{"model": "multi-label image tagger", "dataset": "rendered made-up planets", "train_examples": 97500, "image_size": 48, "crop_scale_min": 0.8, "horizontal_flip": true, "translate": 0.06, "color_jitter": 0.1, "arch": "coatnet", "norm": "layernorm", "norm_position": "pre", "activation": "relu", "mlp_ratio": 6, "head_dim": 32, "fused_qkv": true, "qk_norm": false, "layer_scale_init": 0.1, "parallel_block": false, "inner_norm": true, "patch_size": [2, 2], "depths": [2, 2, 3, 2], "widths": [64, 128, 256, 512], "num_labels": 15, "init": "lecun_normal", "residual_init": "zero_last", "optimizer": "soap", "beta2": 0.999, "lr": 0.0018, "beta1": 0.95, "shampoo_beta": 0.999, "eps": 1e-08, "precondition_frequency": 16, "max_precond_dim": 1024, "one_sided": true, "adamw_lr_other_params": 0.0015, "grad_clip": 1.0, "cautious_weight_decay": true, "steps": 5600, "batch_size": 256, "epochs": 14.7, "lr_schedule": "wsd", "decay_fraction": 0.4, "final_lr_fraction": 0, "warmup_steps": 110, "weight_decay": 0.4, "adamw_weight_decay_other_params": 0.01}
Rows from block 4, named by matrix and row number. Rows with one number belong to one attention dimension. Each number is 128 + 24 x the weight over the matrix's rms, rounded and kept within 0 to 255. All counts start at 0. Numbers have three digits each.
# v: attention query, key and value (stacked) (model.blocks.4.attn.qkv.weight, 768x256, the v third), inputs 128-255
# proj: attention output (model.blocks.4.attn.proj.weight, 256x256, transposed), outputs 128-255
v.56:148124129095125113139172129150126123119158065117129133196126093140110112089150094141104125103106146098103103104146155149149115156103105114140145066122120140085164158107144089145163126144099103163144133131112120127172134184109096112135115131120148142135189139106133137112127099112090128128111105116154158099131123106138068136118130065110122088134123088095124117164149109105156112116099
v.57:144131093134156151094130120128143123141119149098122160122134094138146103100151140130115122139113147134147140125133133142175103147092102089134124155159092110131147121140112104112104127130110086122095127104088143125156146128120117112141144122133127079120142157128123114114118140114136131120134132141153161138135085132107109159106116157121114149138171113124111124153150138120174140115132
v.58:170136106103125127092126105130128140128121128126102164127142088135131159112130127129116163124132107129088132119079147108123084139092112112139131110132177158112155110110147138161147102110102113146165109156123112128182145113121108149167124121110122144108170123132111131097087135098098135143141133124139127131139133141145117138134120090105102122123115141139131109149150155141121149120125
v.59:119148131155160129119094120141092153134121099065104126130144136124139170106112127150100123128158116120103122088125127076131127097130152136119119112116148108136099118121137169159125115113087128131139108139134135124128129122144126169159110143128080112123146145130132116095103143082109131092116119129125113130127143135166178123113149106099129142123116144110105099126129101148121153128123
v.60:141123140152169150077076166111117113084078138143101182091185114118035124090144140140082180145181114139093112119097110100085089099193099132133109162112156111142089115138101201134181140115134110177067017215140132162164127089127046215180127141076113148112162102121108126123160128124158142109202140121128112100105137147129172135145187084068063109139122159133128137126181097186126201126151
v.61:118131122149125148122104116100135120157132137120111122110153122147125117145152120140120113133149131161132151105152114113124128133114144119142139172127133128176143121120108146105147128107123114124098158126116117161111125128142132138134136107104121085148111125137146128152137120126117106131131154131115147131116125132107087140110150178133118159115138160136124131108116115126134140117150
v.62:123118107131128141143120121105120123154147126120101090113125123147159114123128141179159130110151116119158145148154146126129137094088127122110152110155098110130118132124133121124155133146140135139115135153109130143126158121126118109102138129137123093153114153131149139103118134151098100149083147123105150141095136107106112149111130163108114164144133112124108189121147121142135134135127
v.63:157154120153148122127112153124154112127095137150139125137187136126155078144120102106098113096162124087145151166113121124099147144113147165103123127180168161132075076104116117109096088132134156102111145118130137115144131135169124128115117138119125132121038108101143115127131130145149148145105155127102149162113108175103116107133126123147116127107153119108119118100108139152103154146142
v.64:144128064169139098124094167144159127149126107139144051131149155132081063059123106197180117118117147083143229040118132084140109207090135134177118104232152150071167165087104169164126136067149088104103138135160081162103118201234138130098106186131095071129121156098135129080138189171064143132049132187132152126143088084086072108052119141095141153191173128061088178192178147076126142144029
v.65:145115150085145115125124134169137120069136173121111141120125129122165134141148117095161096086161131134128101138156133125146138119182182157098127140125103158104086128117151115123078125180125130144142125141141158152164171154117158138139110138120107138132104099115139132172122120145132150159134101118096165105122100130111125132154089083146092110127149139155151139117134111139102146153187
v.66:097097126125140142171157112139144124154154143122158180124156144144246126087119134142123079141108174136090091190195101168130180097093114130056168131123105120126168099122136149120130134152098149135145150098105111159139126132062162084116081086155172134150125164147159131116173041084172136165174112064115146158148124128104132136117114072135120113131083088178129087095106114140176100125180
v.67:124151152178136166128136155130129111138129121154110120126167149146128125103135132149124117134128137112131125114116131119129159164107114129121135137139109149167125137120126130132164135122126170127127152119146117146125127103164111144140116128086116117106123130115144131152113106110111149151111138135090120126126144135124161133129118108115124127119140128129135154145124157114112132145146
v.68:103132121137108129140166156104152104161142110150163144160124139141133127126135132137157138148126146157131130114139119138127116128112090115104107099146130121167143129127123108129170120119118136135153130125127114130097120128121135111145127117125125106147117133150136141110153135123127124118116143137154095144140110130118127125094140139119134154149108150127131118132123144100132119104120
v.69:111124090116137132140141129132079102122103132141138171175109104179129133061140072109119123086143136076143134125121117096193118168089155159153093154181101138164132103057116167122154185134106133135175093150140074070128150150170147087100115127137103113055152146116130140103177234191119157052106125163159144122174140143114098147109171103085136130128129118178120111169113214048162162105078
v.70:126165142157105158132106152116136121115150125115161149126150133131138127138128127142112120120146115105120124118139135103119140162115143165137101148117158121138103129094110101117126126122123137135133139160122119122131140129144094104107142122108144108114144128101127159138123130146138115113130104118157113130116144144156138143123118144146143109112155130123147121124127121105129110109103
v.71:158156110123143153122111131120177118137139168130113133094128132118106113113129123138148097094166128160120114132084121096136125106157142153142133150118174121118166142130141106143134144107154118136112139168162150121169139145133124137100109130122114139163138135116136129145135102135153128140118115143124146095119105120142077138125159111104143105167139150136125170106158104178141154138161
v.72:105149132139124134122150137125117127123121144115110120134121131143121118129139132147104142137120122151118161144116113147137107136134150132113128154146124103130136127126130154133101122133128144111145153150110133115148119095142156144115123101140106154102118127148126138112131121138141155115137141135114132130127140151089121126157104139129120136137130119147141123134107144139132140142148
v.73:125144156137152129144137148141106123154116110129111140118129117115143139116162110128130106115150142116090134130144109128160131143139123128129124129111123117162118129113135175133112126145123145127138104131098144121155121123136115133141127104081125158105147107125116146123132109112152129107127132105163153098114127136124163128125118084134130154121151099128146104127134142144150116141135
v.74:119129134129127142157141101136072102121164106139123166131118114138202109121184099171125084144113127169098106161141123126162127131126110088110145111127059118158132094137128112108117137135112125112159108127130144129116125113066147080152133102153129113147130157133136131149122106114182155109131149110124154111165120121099096108094121143132132122126110124147148107115111128141144097126151
v.75:140165136100149126112124125143131133145111146147107095100149144123144125132102139127123140143147151097134151082129127107155144157139130129105128112119128125112095123123122116134111097113120154119118139122105155159151132109117122139116117145096127167102078123142112156122120075096105149101134137120104126121129094152094142133145109143121131133142136112160127157115117121204106149134133
v.76:136102127122133111146072121126133155098141136127148089125108136140122096099138140100133142116120132139135146133144116126131143137153134145128170125129142156115117114110123116118133130141125123133128153114157103179119128165113119136130131119122120113149122146108154143133137143129088118124122112150086101138126129135100122145146132121130136134150141120111170154125134124124129123111150
v.77:095102124141123123145134135140098133148096112159134137135104099124118148150066153143129115140133146047106134145110066129168092180124158130149121070114168139104131121152100170132109133135143114120131091100157132064152143136150116108081116152145151126121161130117119159109124140159131089094098136115205109136161136114154130119139151124083172138134085106168092131153152148127150131143101
v.78:088132180153189133117138126125154114141195157109132118074150133130197143104142152129138108120131093214068054154170164125092214006169069142066147137038079081146099096098119096124144104159086141216123141081099157222113129113014106140168116038120152162157138108124144144168118000032181108155187102023129121155119140121144156163153118074109139093092113099137177145058173075210142163139255
v.79:118149114143132152125110122134139120160159127137163144157159139134139124071136085164120106160154139145121143153117149143133141144107107122089120149123133111174125085116117156109159129134112136112163131142097090117112129139117117059139114113118141139127126128132138117117150118095106121115142133139121120136129135156118138126128126119132149130102136094146155123123119151093120126109122
v.80:142164103101112114160209176102067092114099138122107120152087106161057133123105120107103161132099159191128138133089118146160070159147178139195140128133154101093119117126150118113121165102164100106115091164149127059132088143112175108208127114161131160067124124173140112107175181148129135088085109170182208080155137145116097156148175157147121121157103115150101079132100185127156176109118
v.81:128128121129141129122079106171217204107131092137145112114172151104167173152119161076130168169130089105200150104181129163115161187158195080090100119107130124126069132172114116148086060143143198093120184097113130155155139138166121119113169160083135161109086076120124147160087080128123108187160145147058103145094112151130132121133071154173102125130140107138151132121127095168067149125112
v.82:118108116177147144130122125170119124133124075147214139115135098128128151076113069127120113116110089052130136123125116128154140204105154157164145116146117136155108118084135122118108092129130134089149091118136110132117130146167111118105136182104104130106122142112107138104109211153107142119095112123166119143165144150124129131131147140120150127124163130152132124106097149098120111156110
v.83:126053080136118129137079125171110151122129116168144123160127079141151116116103138146141069115139147031095156131165049113146097195141182106169140084118138146101117116163107179152114095120142115058164111081137135143192126217133114095092083137165166132134130127094140192098148181117122105107108127135168145143144110121136169122096147104133157139146116091127127111176161152100138104165070
v.84:137100127134160154114132098138120142104143137099119094097140127125119137110127166133127131140152094102149124126118123098093134130130117151114125145130145155114105137116111134135117098129130125138107122147117122148121113129133101182114135134107134128140124155107122142150090113124133117119165143143124092143107099128135132142130135116126129142120140137111137180157150112143090137138142
v.85:142178150116088125135139121125148137138137129149131128134144120098132166163145159137111140156148137122121126091132131165116127125152124135112116118111155110106117140141146103135129111117138147126128138131122120119171126122134120140175152142099130158155112124122151115133141070098118116144147139113124117129111108142131155121135112120156131125127147126102121121119121100169118098119134
v.86:159037055115143089177120092170127134163121091164136160181090080158162145065088085123154090121130164036112176141200126139183089216058203145155151111187111239067190128109133189154054137116133121083174148134113117113177133237203147082099067146203145123099132146090154131046086224181156159133083114151172143163148092110095131086073060117135140146158142084154047078210094165062141107136033
v.87:111075121163115119116109097139034142116116082131155113131152078145160151143122133099104149139086085100127141096144096121085167177137147107134136121112097126118060100152065158103080065146117126122103108053086127156153141111145121189147128130097151141117113144109164154161107157110104129086137127115088110153107146160126232133124154127143176150121154164147130130127134133131106136117102
v.88:133153135127103145098132135092140130169128146094095112118119138127054094148134152157129140120179109154159133134102133113140065102116134121135137169148182147095164129137148124132154171122156109123103134180155131123124143113142134155115156142133134101165147106090128130126151107151142154127123137144155150115126117143127099128129137119112124128126121142117133128171155113182141160121109
v.89:150115115159125142129113112140124147158134149138159153108140094145137158091097128158115120124144126082129129152129108094135105130137108149132107146101144122121129138122093150142139142126147124109146125112139119133153149160108126107067102123132154129116158143125130153134108125105135091114142126148162136130122131120135131146125145152107155126113115114103128153127129154150128136118097
v.90:107153131116119129126133162115106110121105124130119120129117136126135113154106137118136110119127147132113133140102121113128138107132109133117138105133129127128161128110145086134130136122135113148110138164123137138129122144105120143120154117148134130132129132114146132130138114126133116112129157138160130102126153127143134118146143123152110114121150139136121142135108135132134118129140
v.91:141147116121106118133082165117162128121143111115137107115137137129120089154147114135116145118134137167158130177128163106132136119113104118112111152161122157151126146128163097136127134113133124118131156146140146155099105123123132120116141147133125127167125101157119128147142120127145138138093124167127126115103133107118109122119123151125120122141108146062142141113113113113134089147123
v.92:118094111149141128124110142133133131128092136175151125112120112134157141111138117128152126152126090091133132093144115137167157169109140135084128140144116121157113113113099188136105109127124158143143129055142072122136177122137110127112083137117105127116104147126139139132119140150087149110113140135135105163163120147132125141115157128086167155141124142140123145126141160145116149125116
v.93:141131139107126134165174166124110103131125134141130156133087122126143142132177101148104105140133143140111110140123103155132090143131140130133164134129121125122144127132159152138107142118115131103126104125154103096152141131081133095147121140159138135117128139160131159126134138152129124103128123132157175127183132116132119137110139104137127142113131123155118077127119175128181088113116
v.94:120150139146117149122074125128166120093143143106101113116183206116139111171139136107136139138164115131171141121122153135116154142126105132087102117152141165197097142105126085134123100138127154113130168143137135159115138109149131167122163159122055087129089097111149128181099113148115131144099131162065097154083135142106118106134084153148100116103159193108152141103102072104061143135124
v.95:120143070100100112140146132069170149157124139144133112152122127116065133172116128161142185180129136130153139127132121145127090161094172122159135124147127128130152151144116120142126151103144136113094126145128107095114122123117128099153165162127142127102135101146121099104130164109141105149114140146123145107137110130136113109122116179145098137132108138151100124155133146099145104109089
v.96:084145126135096154186119135101147100152113152133144098129142154130123138138118129146122125153117108133153152115121101128148140137101140155123150124155124123138120111139108161118124131110127124139083189140143118134113115079171166140111137148134086069130113093162149070112134139149133135111124143114147092147125115102122133095139139162160129161133146123137124140103096164098111123135132
v.97:128092095143130121082141125162100137134139123137132103170115099132144147149146192107134125108123136095122132122120149088139118119175135087130090123088141164126104117159129114108126134108132110094149118069132145103139133150132104127139138125149144142178147147104126150118129105132145106145113138111156129139081131125134133137126120136122150149111090123102131117130153114138137115145097
v.98:097120156183133105170097134124125126158146153137127117135178138134109113039128146137115155177167111126071102121158093076107111144098099196084131183129166152112154130089095158154201176106153109100156098098156097153093114145079156170141096150178111101080088150142122194067096169075172099126138151110114123110118149146172185103136160063083147101115140110076132115127155151143103129122144
v.99:149154167081102153114149180144099117106109162143138105146130141119152129162131134130119160116146134095180128110078147148105101144144103129168098109142130113151105118125144087137096137113124122109102124096139129103109122077123108106141217126113128182090151094137154155191152119183084126121139141137127138127125123121116124144144153166159107122099121158123133140124105126093096125097120
v.100:107113129119124128108112092114101146149132161097123134148144174117129116068141136120127161144133111091126129149144123122108144131142108146141126202122120135136131098136141112119125105107149148092125083115126126112130118139080115130100125136102109138144104145125132166161105108110164126104161109140107113130108139136082148178126152148134145136122172157149131125144142119130106124105132
v.101:111135130137150118106138114118118138136115122141126149121155118128118130126170115121100128119111126113087135140155122129138117127192152129174149144116137122120140110121107124118169126134126135136116122171133099143155122136113127118109129115109142110150136132154145131144109117144164118145155128107137108129106124146142128139143130123122116123156143129197106095122154137116124099176119
v.102:142088132085097159130115146125130106122139172150192072101175125160132116141130137160132144128116132097150142091115110123123135165130116123191121109161130132142089115161132116133112110136137110121102169091098119133157129129157131105097147121101125135107107125119158154163126141164116113122135130120129118171115109098119150123159118206169102147122164127160139164114121125117106084111105
v.103:065104127154107134137030163102134174164141108104151117126133141103170127159135143121148129148116140151129164078117137191139116138100115064110162115124109165129157127185115114158071108138139146102116156104143125117092106138150145125110130158158117138121148105115117211158154090105131116144115151149125094142123133128118105113132052161157127161125096154131134101137110139107128153095088
v.104:158144122164151122145118137160132128124147134147130149127111098142094135143127131134153134114146129138143125124085135153136080109105126106115129103131150152092121134130139142144146144137142121137126180105138131109125132168137145136112137124159128116112125146127144114102124180121098106137090136134113165131121137135150133127122140134114140103128119098126107148116131121101143152119127
v.105:101109140122138146111146122116113126148111134094146119133146135132117112088134118161128094122161126097075153142142109144098134118134154152152141180098181113153118117142093123099131167134148118102118089189133115164124107136124120106125097111119169072130121168116150142092112117125193152160180148123152132151129149141147138166123140082134145120142159094171131085131137130118109094159153
v.106:136126147138136156143184135139112112089137142134145118154137111155087140146126145139115150122125110123154126110116148140133109142123112117157105082129139152118092134131136139127147121132124143156112136069142107091132153121140134114134157152136128141117123100143121120142121151129088064135107131131113135119121135140167136127154112135116100132107110124137129124131143131078124130109097
proj.56:125094130100134144146119155098146159068121135101125155150162114131138136101205127078130129136115147111128122154106141136117081128099100095127127109122109129099108116132128099161161101141122145143147149013100128124135141142124121126090159122191169127118106167143121141087159102172149133129113126156126103135151076143135108158181136150108176138110123128145125176121077142107136161184083
proj.57:135100135158111157121128098130183154134151103121147108164129124128147124118103124170123135132118085151113156130140117103133142087135113115121140132151122145119131115122112099103132112143098142143131128108132135130091159190117172131098114138140157154152106171126076118108091115146156132118116072123110118135121174178130091128127129110162109136117180134166136107119084119112123098125116
proj.58:103132133142151123114112132124140138123123118121110183129153117131091099131119117116115088162148193106112138086124122111117074096148128116131146118165125164123123111122113143142143122129150121147109140021104132145099155146120158107100146153200147121128073135155177119097135107193130132096118105124155155137147114123152099146161144135116184176129140128116147085109147129114152109136114
proj.59:125103123135136095146149153108125107129141093125112149125143133131063153131091151130120103181117159155121117126079123100111129121158150135119136110141120164153129126155126152108164131126139130120103156095147098121146124143139132144117173152155122135138095129105124129132123125168155132144123149111154131109106085140140128154144118137132158141139117108069170098121126113094128104135119
proj.60:088115155106133141159100159137149118106128075116107158128158129124106164135120128055137117165104193125057134075105121111121072120160129097101151094174146178126158114151138112102106090110146104144133155078084113148112104150141137131126158153220161130158086180149150108111079059156190121102097087122166154147119150112125088132145119149122156132138159136074129095131105150113173124151140
proj.61:156105117140123155114116110145171147145151101116154093139110120133164140127106123164134137134121065170111135143137126095132175130144101140117128137154138124130141117130110105122121125151089119133151134158129128115120146145134150135124114129118146138155128161108042104123080127113148121134129089096103136124098183151118117126118127119164097133116173127148133121132102123115126125115105
proj.62:149089105156111156128101134131167155142136103104151115140120129117150147137097135138138127144108085173105142137150107094128156150147101132112111142148161126137160129119113079090116106152108135122117128131138105101098120156139160141114107118128154139144117157139090084099117092132169126121113086114095132150108159152121112142132153108145109129117164128141105119142101117109148149112083
proj.63:126164166147133151113146070164150110198174085136134093132105116125113099163059128161114092117150111121128185080165114106163142102171125173142131162112164133159158126094104151129084134130149073126130122247162172106109145090119155151179098126102129129130160144137079137141057146064109121110158097110088151117112191109127121107056118097152065092153165172135122058132168129147128096074163
proj.64:130118105130157140167137150135125156105145137125134117143108136134078110134136132147130143162112112092132147109066126059130123117153142123137118098177113116113128126125100150146161135141114099092135159082121149159104139103096132160132134107153112116143097159082126148143140110131125153116130138100129113129093127165113141169110137142109153126111119028085161132127095108124099102100116
proj.65:124100129144105128125114126123105133140136117143133116131148131132144115126130124097116122081125122138152150135150110170113169148107096121140113164134125121142140129106130128111099120111125121149102109149134132102150120131167122102136123138113131117139158140166125139114132141150113108147122126167093138133146119097125116089137136174135119120141119236176106139124138172131112136136155
proj.66:112099125115099114096116094128110130144136081126122138118136125167137140123142127103124136079130109159133111128150113178149134145097129119117156167059124132142189138096147127115118128114113138145111115156117132116161108149154135082157150179119154144128149111138148132115113160144092131112123120159115135128131134117125133104130140118129116111115121238135092112139143161136134131148133
proj.67:146149109136105147169148151150148121109126125117159125132171143126088135125127126136115125158129146143136170150111128096116154150141133112137122130153138129143153112140124153167109138155138140119154129077115129139099140156106130117132114120139113120150086139124054122135143121121140129167147166093134138120126122157124110143116159172122147124112120147097199134152130167111129172128138
proj.68:128099119077099104119129117131138139132124132108133126148112132141094129139158139136132120143143118105128123116133155119148091140144162135129149144086115120113151132117096127143134129142138131115148109123129150171135100106118105100139139132136106133151110130095142138154120136111099162088125149127140117130122148128100119148128125112095120113111125108095152118120109153128144134090108
proj.69:144195111122133117142162147127111135124153146103101123152101130142077091145133176162100135180125188107104172157085162100156103135142127108120117085086115149108109136153124181153146092158122130113134155113129146145123154147123106102143111086157131118105117146182148071144129129122079132110128178098128154089079147100089108139078145116162099103098113122104164061090168085152111096068126
proj.70:148155124130111125147150144145115125111132137132123129131162159118109098124154155132147117170131153128157183191130144116118173162137120098119123131141119138143106148179146178147106118133123129172144125129150147096144139140138116092126108117170132136129133153180075073143147135136121121176141161123138149105121126121080082120107177179118110130136131175118165108134133162136114121108132
proj.71:131060103138127158175077134141136129124127091156138119113113122142130123145132075127171127045117053127143108067132078119100139084130129120132118132163117095135174115095112105112165127110127123126120143093127112093117104110094117190134152142127113139147122146059093157138117118124141130102130117117126103181160124154161166143173117137101165147129135065119105162140076153103116130142128
proj.72:146132145141133142156123125143116132123145189116114106122115111143147103141108113143120119113133117089101171096134110135145116119142125124127099119136129127124156154084105153122130098134162143135116124126116145144116119134150093144120109094128094106123117144123161124152092139109099134109116138128116136140100167109109125116103115166144126118085143118122149113141149111153099106106140
proj.73:109153138146145157120173142124113126128142095131089138125136131104135144133085157138105147185154154159120134124075135134159088150138108123147131130112141153128116119138151149111146138134110136085149138138097131158082157175125149120141108128099165111111132119127145138133123122137127126141131139152125132116160107130164096109107157083152126144128127117128120111104128103140134118143143
proj.74:120100126104089094119120090120115140156124135122105124116104118167149151118150115105111135066136140134117110125167134185144120142104133136134163143051136138143161153099122096107139129124118146153107107149121123132159111161136109061158145169118115129107137105148167130103117167125092123095127132155120127125136138112115155085112118117149085112110141210138128125114145153166135136134129
proj.75:109141150176107136122136123113145110128122134126111101131164143097136115126135112096088134101141150135123142127121123151128148141108123133133112133134128137151113128129119122129105139128109129122120107143116152145126146117164158131116099121091144115137144112139119137133166113161150108190123086161096119153162120142150064111124154142121106123131117179144121132127140128119145140164119
proj.76:117074093155097128172111104126126131109120148136161073130144134139133118141183082118138131077143110108172141108135112140119146103108123124134123148169119103137134121099095114127103130100139123157105110128151118120129108094148118137161122122132086108155128151113122143132158132115136123159139115126172129151133138144146138124146128189102153124132143139131143165102099147114106123139119
proj.77:110190160121182124089181138129108137107163101131091162111094127120101139124085153161130143199112162135095102080072144120143078105150149127121099106122128128116067121154172127123138139148113115082111172125115120135106148122135163113109088130112179121130144105123160142133109124149111138123120136133130127108138099134156115171100138029135155168143093119098099072117159051120134066132115
proj.78:108080140130109122110105100108128119158095075132144128110123131142178152129134116101147134075134085169137083130180115152141140133106127133108169160113139144142152137101150091080128147094114149172115103134121108110149100144155140106142152172109150149122140112116110153121127133128141118139138108154136152144140112129152163099176133101129115130134145176136093150117090167124147168175137
proj.79:124142104142103116138160156116122144145131088125135118132141146141110149121133161123095135162138159167126149152134156127152121181115143114130166168068132173131148135129145149144119125112116153134138102140113141155140122185124114055150126160143129135126125093153120092121154143139103137104122143146125166087104145113108099132118156110170074067121136200125164113118125148144126169107127
proj.80:149135141134141107138134116129139129148156215107113095131103093133139096135102123134121119083154124067116133099121138150197110104154113139143079110119132122117109138108103139136122089140185132137133128164147141153129132101146099157132129065122090113076143157166162119162105134085112128107129127125144110125093168068121120131096098128134129117095153081122137089119182103127118102106127
proj.81:125152121151082130106126132154133126106123130155145142144197149083113113122143138113117105158121163149154170137136130126082167163096145119129113168154116128152110119142158130140055121117109129123122104149134157111138136121156159099115104150126150111171133086132098134084151118176141109168129104162092115130170109141128052122113157193117092139160095251161127159181172145118125122128121
proj.82:142179133154126145112196171155106130065170142123110120138110127085089095134113158134141135208127171111140181167074164117158129145146096082098073112150139121137105122160141183130092129136121115124135152139105155121108141125150114147131076107136159117138121137144132100147153108143112131171125146117145130107107117143125076123090163169123124146134099136127136097145160095128111087108102
proj.83:108160140114171112104184134131103159095157085142080142120118144130087132120122150146116147193128175133150116070064148110134086125141161122131108131129124136130090114134159137122137140137081097067115144130111127153112140115129150112141098144120161108142137099115163153129152126173097146132127138136126128111137098142154112166100156082121157144143084143104126097119135077111125066117115
proj.84:135118126155154165155154134137142125131106109136155145140169157097135136143119135136131129178118128173125140170126130078099153147118128122125142103169132145131108128186125160140139158127119116122151127083116118143113128139105156140105130142147137142136109115118093115118145077151176122174132134117153144104126103184147128154143146126140138144149151077114165135143089140114138175121109
proj.85:105149123128105130123108119118128133130124119145097138108175119099146154138122104129111118083131143128130127066132126158114157127121142126133126174114150104121130116106137114133096139130113131131109133174129136118113132145135130127111112115113122141157162118127119147105126142140119123146117109143103119143169124130144110122120118117144131133135106195163091131107169139117131098122136
proj.86:128140117094173111120150122125098145098176115128103145140126141160077097130119155136093149156120133097133140092083127098138109119143162111119106124127103125122148153110128176131161115153096099090116150122106168167141145116137123125155141126136131116144149148123179134127145136162072134111114145120097123108107127123119126156075149122123143118094100135091126083119153090137114061085104
proj.87:124186175185145114079188125111127107088118123129116107117142135091136137110154119132145136204155233113148163175136193130166118142126122126102110123150145152154011132163173127099076172117104133157135111154107122133107121116178165109130075136135152104133112080164119132138168101142134131248142144124189137108123106142148107089085134136119104134162136156119139116106134109124140134128124
proj.88:125112114119185149165113133131139143152131155120128141145088125131113125131099132156136123119113084116085110102100116094122131107152139130149144089144134125105125126130100133155175109135146130114128157090142127139109159120088134158090140088153096143098111154121120116147092110103151155074122114093123144136109152115107153156127100095143159130109155000119143122105113096125124123118143
proj.89:123141115116158128105181131152125125105147040139093158115131136115106131128123147141151137169122142154128092101103144127111112120137125135121136142113125148157109118163167120111138147132083113095141139131136105122122119122119149101142130165140170149137130089115138130132117094154126117108135143126124144111152092143157121158136146063116150146153101129101111106127112107121151121116113
proj.90:132097133123132150145168119132120116150124151109133129123136105139160116138140097125146135082136088107132124131162116146113117120133074164129114122141137131132144122144115125131130135131144136154150131126133119117150122108121118146129131123129117150118119162122127129141100149115148116126124092141134122129118121113111143131152100139123139152133162102120136152124113134135129129150119
proj.91:152072090134088133175078131151133137129108167139174114140137113138150116136158083118132112093120068111153140109138082105064152109126115127140141128188117107118171107122083114131131123130151114139134114100146110107123113109109113158110143115143084132141112171073098140125113129088155127126124127117155101168140138183118127130159119236105148125126142078139158192181084165134111155127131
proj.92:138181115120126122125164155131118134094164095137105109126117155110086130117167136129115152176120217123138184161095154091134105168130142104111127090108123155122083142147148144147138128142087126110116153121105183150133118153141108088163104129134166108144100107126125129106179109150100144158132141122127150117123124179120107110094168100145093139120096139082167093106127127120124135093110
proj.93:133135128107130092105128097125102144137178151136099134129096103160143118127110130133101126097132135111097124083119111154142107115125128128139123134076122117152156141101128128124155108133122129116125146166129149138124133145155116111160141127126119124090154132133184146127099150116080132087121114144114116123122152092131116122089117107141121127097115160139112086119201119136111089108152
proj.94:143152111150081133156111142154130119129118182129134107155189137095109101131160118136127103150140142117167172181153134116074182154108100118120122121192126131133129123150104151149080110129138111164143109123153137105129155142144122135093110099171101111137105154146075087124147129140140131171125144121112140133110146133083100113117147249123100110135146160156171159150135166129101164109135
proj.95:133114127101151120155105121128154139131139179119141121137126117143121112146089144127122126113119079097097111066122140121112118114155151141146110145140123106116147126119090111174136088121148118081135136141132150157132126082110108150122132099133095151128152145092163117150107134112122129067128113139104093132107150122124127181119090118119126097118132055113124117148135096133132104119117
proj.96:146177149143123135075093106094137126104177091146116112148095093140128095143168133126104137101109158129099182107156122154148092134141150092088096126136105130150132115143144124105145131157114120129145129121119160113137119136147151062096123134183130166136132146167060119104114117112111122122139107118086130148134161100127102086136144149127191127128109136134153194161175087124142133078130
proj.97:114106102083144109133112102156092130125136164104145102077127131124130105137116123127142118159119117077136134140127118133073110138116105133154187123070134123109124128135131122150122138129130127157087127178099125130150153149137133161137106152078140119122090123102142125131119116132182147184094174121144137119136145138157181112111137092130084140129172120117092075134117168131131143185096
proj.98:126140122182081121111105087114110125132128078131156129103163116095084133124132131146139148154128157172091124129114180110135145153144158128137145151092109132136135109143148156127126149131105114141132133155129111121142110127101106060178132151141176082117100137163139137123127136134139093117162133123149142120119134094137153150108134125165183111123111126175139116174180110095149127121117
proj.99:149184154096150120106154155137166130119172139135127113138119100152168116141155110109112116090132166117144153118149086137127080115127133116093120096130126130150120151145119128100118118153120112110108128100126158128157104141161135139093096124172090182131128136114046141114100111108095115145121106138115150131137059170112104099184093138113177124166102156100178192124111114139138103104133
proj.100:120145151118120116140146135138138130137157127129169112121143103137145138131133131134103140098105127153091129120119126117123119153104145109120128102118106142136079119161129137079127145126099110092103146123119139132136105142142120114148109164135142154120129096112083129111114117094101108161127092113159123104099113112122110140155113107131190117147105127122140124132155103114145096099103
proj.101:111058119110126112146098114122144130129105153118159150141139124131131109124112150130120126137127097118121123136104173107108163153121114117152154137130101125130147112140111116137130120105135121119126150106102114101101139126134117149143144148096145118132122126110148137129126085122130147106100132105167114125105161101094117146116124082136128141121150128113090052130141145114113105112141
proj.102:172181145119140136102161115148158121131203117118154137148122108151146111142161111118108142114122113145107153126152093149071126142135118117116123110128122134149105130137121154113116141166112090106125126136111168137144132136159124114104089146145080160109132103120065124109105113114109119151116120115109120121129095146123104088169111121116194114145104131110163173155164109131128127102141
proj.103:150132105164136138121156117129129101122164103103060147102119132106108163126136117128147117168117108123126158146141118178123092079113175107124159147105156117134146137111133126164127145158099084173104128136155115122142175148126133120120105120138110150138119122123118093145114168132098102146133147193087133132140121175180124127103124151117124111126117153144158170130124129106144144133146
proj.104:113118114153114128111098111129093116123088142142100116120132146108112123129141127130152132157155124122128130127144128135135164123164124179150128119120111126119152106091148133156141113114127140153142103148112125150150145109090120137140155116117149105131112135157155098134144127156176135117121154126115134149135167092147154129095152161135087129122167140156101115132150143160116162152111
proj.105:129120134150104103154103043130105106153132124125176137137172098105106103131136146192124143162116097165096109175094185114082140173140117099152161130103094136120153096160133160141132161127123130151101133189103133137117103131120098109163141199139142081105109134140132123111115117111136126115128133101167121114107154107116153148114149093138147144119140127146129055147191147105126110121118
proj.106:150141127095143111100114172139150137105127129126151096140099137155148135135096124072118138127135157085141161111142107136098140111121122157093138144121133110149125148132113110134116122156125115137144141085103103135165137137147154143068094075119103185143116133121110152114117084150122133138101164109116153124137101145088122103155107143124116139144133106113127150138124152140140128142130